config = dict(
    color_jitter=0.2,
    norm='layernorm',
    norm_position='pre',
    hidden_act='relu',
    bias='qkv',
    parallel_block=False,
    inner_norm=False,
    patch_size=[4, 4],
    width=160,
    mixing='mixup',
    shampoo_beta=0.99,
    max_precond_dim=1536,
    max_grad_norm=5.0,
    lr_schedule='wsd',
    weight_decay=0.2,
)
Rows from block 4 of a small image classifier, named by matrix and row number. Rows with one number belong to one neuron. Each number is 128 + 32 x the weight over its row's rms, rounded and kept within 0 to 255. All counts start at 0. Numbers have three digits each.
Before each neuron's rows are labels from the 100 images, of 14848, where the neuron reaches its highest value: "responds to" is what is common among them; "peak on" is the class under the peak. Only what is clearly more common there than usual is listed. The data: short English words printed on busy colour backdrops.
# fc1: MLP up (model.blocks.4.mlp.fc1.weight, 320x160), inputs 80-159
# fc2: MLP down (model.blocks.4.mlp.fc2.weight, 160x320, transposed), outputs 80-159

responds to: the letter n; capitals
peak on: letter n
fc1.39:143089150129109131128094112127106130063079117123083174215135143108114135145085142126132108098125128164120167125129072125137093157168149087175102071141140100081226098127171135109113118144120134126162175092140128069047135131106116144120115120
fc2.39:146121105129155156123123085119103086127128126073135114193134138137109123157125145142126144166197127158100149159127142177144095077107139112170149134141221160162110109165107099149140122123158143074079128115163166174141185134126061130081160119

responds to: the letter k
peak on: letter k
fc1.281:121157139098150095111095118069096138055136105144145130105139080061131110095132125153089147163120089133139159147160180117097121155098126099115127085057153046075144227135173142148150148088113082150102187144081119145180196077126133119122111100
fc2.281:125111118079124157118133120199103151138082111127121133189134078142132108141114147080179137077160127153170144122177125134135225139110135124173119174094134145174108127112108142120148103060124133128080118136142143148126129152113141173146171193

responds to: the letter e; monospaced
peak on: letter e
fc1.260:117116089121164128126041126133124145111067104128220163121176091187046192064099123054128102112143057127127136100110145099153141146099109104148098103105122131105085200103146117164136144126137135141116136220138131157148161139076076092115078113
fc2.260:164121125146151096129183125127089162114119191128145113103091131114165121116103162162102095163144133125129118110149168124048080122133154141102081071126151193072127116154128125118101121124118132129111151113162135127124204107130237153142113091

responds to: the letter a
peak on: letter a
fc1.66:157072127140201131089138104109133115255124123107133122151145071176142146116098130082131127087060134110141123092110094119169114121153063135131133105099106139134091160128177174171139159100133145082085066142113168137232129194101159104136089089
fc2.66:138148120074152134111138127043065124110181131124153161210150137113136133150123151196121109192124156125183157109126169140128079130132135108122115114143121145086128142187105129045128115129189130185127078112127114133078142055124078126106134086

responds to: the letter y
peak on: letter y
fc1.117:148126145171090096101052132132141132092113137108157118101107153085153073120138148150130157082101126202127203123111147116123131162105134140164133104167145132125097131140192125207072143121065207105135143111132127115198121095172095194151141129
fc2.117:128168128150132127149119146126123132107133024122142062087049149139126163111159077094139142172138099128127113129158142134161126139159067004130127106062021127119134141130156126101136127076122127121131108128049145123124157081075133121130133136

responds to: the letter b
peak on: letter b
fc1.253:150091144143105147044090119129163108150128109180127095107174175086148160116083140115130142053149157079105129135079196146124120120080158127129204120136091092084115114136162115074128118069076121131125134211104131135195165118128161173111109111
fc2.253:109128108180152128144141135128101137079150115133140196109122131048127098175165171155127112215098157138233126109137118153105129152129127114105155054111135159130119104109203169131148069154182138137132089129117073091095145128132102142147108127

responds to: the letter n; serif
peak on: letter n
fc1.276:132104095204139129091119077067119079110131107129151169125103099129150164179070075105131118125164077128141121122134133116142128172088126122135120088164166110057154128128148136147079122105130090136149131090110133062099206128181118143129139149
fc2.276:127095108102126123144159133169103027110134128139137167134105088152130098117134180102104135119141124080099184193182173156100135130134140166147172143144173166134128128127094103138125133086149168143094125121181125149150146134096114133105130136

responds to: the letter m; capitals
peak on: letter m
fc1.159:088086173110165148134166155155102155102159124139123157145170155111125144082123105185093125118113122131137105098161109118128111151116103119047138137140177109115135144153201117128172119149108150117080100139092155176117219133086128103086092127
fc2.159:193106175114147113113169112228121146153095128151104153132162116165175108097133169129136135130085129154118122140157112121112123129149127148145126125145166142167132167113125131115161099116151140127055099167152145111165123109072149182156128111

responds to: the letter a
peak on: letter a
fc1.313:076112087138195092123132167155165121137034131102108134233156171123093110113142126159131104101115107128100154113128128141153119123161080133149134234131106141114137075129143136142107083098171114115079061152131129133118118124172194122125112124
fc2.313:123094142096111134066144129090149124118141135137163178208222064131127198131072130124128138115131134107174124117133169130137144118124112140111129119078189114099128138103129135141118109154138130145119176079121102173172140126062073123133154125